Weights of a small contrastive audio-text model.
Model: 12.2M parameters, log mel input, encoder arch convnext, encoder norm layernorm, encoder activation gelu, encoder moe top_k, encoder num experts 32, encoder layers 6, encoder width 256, text encoder width 192, text encoder layers 7, text encoder norm layernorm, text encoder activation gelu, text encoder moe expert_choice, text encoder num experts 16.
Data: trained on babble in 24 made-up languages, each with its own sounds, syllables and stress or tones, from a formant synthesiser, 39062 training examples, 149.4 epochs.
Rows from block 3 of the audio encoder of a small contrastive audio-text model, named by matrix and row number. Rows with one number within an expert belong to one neuron, the router's apart. Each number is 500 + 40 x the weight over its row's rms, rounded and kept within 0 to 999. All counts start at 0. Numbers have three digits each.
After each expert's rows are labels from the 100 clips, of 14848, where the router gives the expert most weight on average: "lies over" is the class under the peak. Only what is clearly more common there than usual is listed. The data: babble in 24 made-up languages, each with its own sounds, syllables and stress or tones, from a formant synthesiser.
# router: router (encoder.blocks.3.mlp.router.weight, 32x256, trained with AdamW), inputs 172-255
# up: expert up (encoder.blocks.3.mlp.up, 32x64x256), inputs 172-255
# down: expert down (encoder.blocks.3.mlp.down, 32x256x64, transposed), outputs 172-255

# expert 2
router.2:476446471501558466575415457538497503442532484515510522527481491457492518460536464492525507523512560484547441443559510518495551444508499557457520485501526458514492503480441492512582531442426495513401488464483507507554533523531545469530468481579480462445
up.1:534467459476428502534494503461494499442432483456512465499530538504512529557517588473515526506505485483436545508427487525401488532515460464536463555478486529533578457517452607442508505533440484540494467486515442508480497504452492455515496452484548468445
down.1:461452507517516454534520566553483475455606583538497475594518534496448553498481484469507518452502491568392561523504477541578509498489415495508520491510532538449437491480485511446458440487481505489509563501505497517534534509425478496501492555469549447525
lies over: /aʊ/

# expert 29
router.29:497541509425478466505560505463486481473592456515504486549487539508440540536547466503474486559464540497485539512467465531503483505547493550500509496526546452504569553534512525577537468524481476468507549533515472468515567427487512602428505520449456485504
up.0:471523553571513467571542447459521518489459490572511536535516537512466499484489533586514453505508510535483487539471552575565521454503540521444497518535495448483483483477499552444493563503447514542471496530521450404479522499435445457505463511451506499531
down.0:501539535449519598444476467516561512537526471511463483395537546460472487550549437504474491508507466468512515464493523495497469543448496514553505564461473454498613518519535500441478545505488554581514495503465524501506447501454471467460475534512516451476
lies over: silence

# expert 10
router.10:553466475498465458504452554597464454527601517538521464538563492472530533439461497505471520519494448509471518486520428468494458499473473545398482525489543451457458491491500414504454443508503525528519507471548470570505560561441488550439578441579474518528
up.0:557496503450491509458477496551436456500565439473531591560520507526479472459422454530520470559505482521514516491524475623524501502482494495613472489495535518567498383443534458494481530479520577437517509561485475521564526486539498488452488543529538501549
down.0:452545423406499542529448473413523458500433445481449531508502504505450509513502562444480480475502526489465461560445529553519481463539508512396531471433536509489507495525469532476531491461498473499545514572467458487521558454521439510492441489553474472454
lies over: silence

# expert 22
router.22:512540524498531575480413504485570487508580477537335507522522468511485553507548418553522464519489506459555437452513467456585491506388513553443483502502531463447427537478522449498519514472482556434554542548407572595491517515515547517466538498508492495561
up.0:530471490463542504481559467510542519451489488445497611448439484488436506477475480501479442454563472505478542501505518547541488501541463492475520406440521472561547485508515538442435526496502519455514532509528534439553424528555546485528542539462476450460
down.0:501447515558487446472503467578490532531445482466474449541524456467569562483431497516518424409487484556414461492533588482429499480437544541487553544461472463456498536498547478531485460503580467407519502478529496543539506491491486513488508486524414485480
lies over: /ɔ̃/

# expert 7
router.7:459492492538469520454514490503556505504486552437530414475502507485524517518545575499395498485560411495459508588563453456475478411602523527492489485537468530457523509492523527549532510491577490456604488555518574514496524507514511452520517484478516521553
up.0:543485562473526529520508493487460538503366479521457592566501494464505533543495478444513495490450625485512519473440457468530552555433485476505622508453464405480564389599422508523547499447476460465514537500502470470485524517531502537525469477521445488499
down.0:482504493389539513471522495531543406459570504512470516520571502529568503484485485437481501496630500545438474480532527397453523456479531503392574504528546547447373539488564522549492500474508479567525477448560535480511434504540476527536474509464558473519
lies over: /x/

# expert 25
router.25:520534493602482472495516505500513457442451414516586518436464419523600439524506533500467553489487473509461505512576528444474458442481516480543617485538522541476433485483487486589476496442541499474540519489550511525423529492498473494502560506408503547539
up.0:445550471542542481371524483505520481517499532485475409544530577460438530473488506492558469523460500525402512530488553599505502523595513474525480484508495576482511443525475479511486469571447490433519575502516545432412439507534483464482526449507403513453
down.0:442456494521456491465516537515543535539516488552533467477492467504557525465487452474523479472490582524454509461546463571543507532583500509467518518498451525478510550466436469478554539522464518478468544525526529575557472525464580552574500526535484500492
lies over: /k/

# expert 6
router.6:475516485542465534473450443507568422458466473489478544497497441471424467502551508542528497472523499479486552479420525464532482434502521476486370533592549496533504551512542430533509522561478503462499470518544419520597577476522490516449469481552522496463
up.0:506535558482501547514523536492498588511547494518560484480508454497507549445496496499463547473553488556560486505477527481475527512493509561500504567468571444483534490463502528523562518441511491501522477461458404493523477495497550526498465538590525552485
down.0:486500553549471486526501454541527423525555505422419549563500423526522583521517542534508544562477529506352559507588543517472473539504489490530511516482468513542423502487410499564432499479523523519469508513474432487481482540408489491508538477534478554557
lies over: /k/; /p/

# expert 30
router.30:569484517481515455508496488528510483524574498490509488485508575488542490532591473499452430461536509445542538562495563476497481510561497481491494527539540448488454526446474482495510489501555465503467410505512468530427479457534533517442508409528582512492
up.1:446538539477502525416478438472520439464452503525499412503476526512483437480450503500515520499468560553462519505396411519490478481479499540483608463511475497545481588540524526474428501499477505509460513500467480485467479616552539509449502464463475487491
down.1:450487486489512501465421448482514536523524528485567530536515515511453549561609455518507395513465529443422554536503456530448483432556533484457464455466482455571545444491501436458456493568528541515548537473374498471474500469560509478595406462450421508474
lies over: silence

# expert 11
router.11:510452490483479458499483479541468482492591526509402430563535497469528494439474445501471489505472460480493471521526475448490459556441551544466458550499532428448485484432448440480483480524567451558449454458540550545513499543502466484480476441546547543544
up.0:554482494437570473467503501535445516537462449468477483540493504510515529502409447494500511465464525518503445508466540522510495425537521535490446431499475558519497584491546506524480472475552515568494504517554528460514479519467434521454509472509507485578
down.0:533476518539494466544490496540510534516436480527471496498565467472436476522599519400455503523405529466439506510479456602470466565469483499428453491464432616477432540478560569531416481542502515557505525548518472492499524480521439474531432469554472541528
lies over: silence

# expert 13
router.13:477557491430463559537443506520468481493500448549477430460463560544480525485427472442577474431449534540527485513573505564489521459482530579447475484505447530528494542507522455513514525474508518558523511510491526499512560554459530558486491518551464440481
up.0:506504536532490533505562517521527473573488483537493447402438464492461447486527557508492543545521504409534453469565524368519496497502499486504473515468501491513548494511482417494593521518588395508485525534522488467423484475486507481467557530575466502488
down.0:507482571525502446449468529443467474472525525554491511511537498482472499525461461457497438457487492505522414427489516486448516443540540508570448438507527470500587485500483477487478542455433510515470457458543469500512416454538522431442546545575538457535
lies over: /ɑ̃/

# expert 31
router.31:517475516477517438515487490553521447505582484464458494552540503482504502420490431538452524495429528539493492490486484470552482553526537538448464562518542433412451504416450472542509496518495481519466540448537530558532533488406479551457545444509481558482
up.1:496529554581556493564515513531512544561553442485495527491491463536536472546552531524490532536456513514516496492516494537497472505477480489513520569488498487471509532500507529386447501495513460500512382479527513462515330468514496508484535474519494549484
down.1:520501483421555472553490476446440539546543527504443498484491458497499559534516506468551494544511508478515529548484467524539470449530470532495580443524441480485538528521496484466505500552447503541500508464535479539530459618479471518532517492465506540508
lies over: silence

# expert 4
router.4:532491442535495529445439474460548435455503454410512496483485461541500416476520459542492547444470508536500542515533531433567557543488432510543439448496496523502514506469522450550555520563442556487492502486530552550583478514488576519503490456468515531434
up.1:520457503505508432552517416510541507532503488487466609429511448542527468533478502477439457468510477493449518500427513473567459440465435450547536544449504559493436456468479543516513495473565453506473481469510475528523568433520499392434490495550483514475
down.1:482501482639519479486498532510536475523449514415571473479483536422449451517489532498492545476452487518490491363542531447532505574515473570532496506485498542443556506493509457471439554483500492507426456467497513422499514522524455430478500492537546505526
lies over: /tʃ/

# expert 5
router.5:481474505497549508468459506469547458570658505497505484552499507526535489532553530546512533450490444464460500484463462457537473521554436555516467537522545396473454523428460512552531549507472557528491560453504488496517547532459526536541517479491449515576
up.0:510467516486451465519541514452482407494500487474522492524537500532479490540543566497524440477527451558521476466546554495559487528522457502524520475457581487495509454495480590574539473467548539476529505491429413517463512550544546501453446502516521453471
down.0:468431540561527465568529559518498483464514513538494537561486487520537459434551576479528487451520536547484450478509499516456466482558500551537476462460470527571525584487503469494472493526496545498527510459519479509478517593528481564525515489508549558439
lies over: silence

# expert 14
router.14:516507482559519458468502498541469533554613487516419514579539469533549519548576542507545532497468495516454560503482515475479503536559443559494452469559500453425448499543430448562472513518464510507455564521526509509514526488462468543531539497516440511463
up.0:515562554495556510548439499492556510471504529602511520508514477492519468490413502453470512445571547561486526489476456615559452514508527479518502508444514461445476464543596487504503402483559473471554493513471487475510454421517545433467506484526420485496
down.0:482497516582516526454482478503528535510484487510419490552482449572485516486504502537518447535520506472445560512494495476448496483504567485486443428480512422512514517530521500537489509523455492480512516480461475566428523562538460451445411509538407554523
lies over: silence

# expert 15
router.15:530571576556460533445562564473528535536450558499465565448514504508522499476483483527416469528509466507458500552472433488512511521513516440538531484525422564495494465546478539385542488481570459501524456431517435447452458471430470462479513465525515522465
up.0:524497549485378562511552438568442513493500517545460508521543412522487517518518534535525495454478484502512461492477534562520493504514476556539443541469565533467418476490486487486483533440478414529520534484498555481497489502505532507521427546493438557489
down.0:481480542527520567497520531508517474501465451493420529429495469476481584488515483445488502544464507497524536452555412577455487538552543471464452476543481568506514434514483415461544526530350511441524451529471453457531488513589485466479454517553470545498
lies over: /tʃ/; /dʒ/

# expert 3
router.3:570463502556520456510491501481533462538578552532513539523560492474568521448557509579489500525557488422550499580474528449512491519550499533411558522501534438447518464440469459494503513491493468530484479516455512542500454551519451544467524417510524516468
up.0:500454475527503435514415488534491471500573525453518524476469530414551536450520423536465441517484504445478501534512498454510535487546488559495581560526509442492531510470519534471476542539594507471466538527471497478495450493439510563515549468463502519445
down.0:518419501472516480473472411506493494446498536451476493557475500456568440512501503433492531484497499514578505448546447505486586464466488490513463479483546527464569576560533459466512532427502514565512513453419468564496517508550456464591512554610483475508
lies over: silence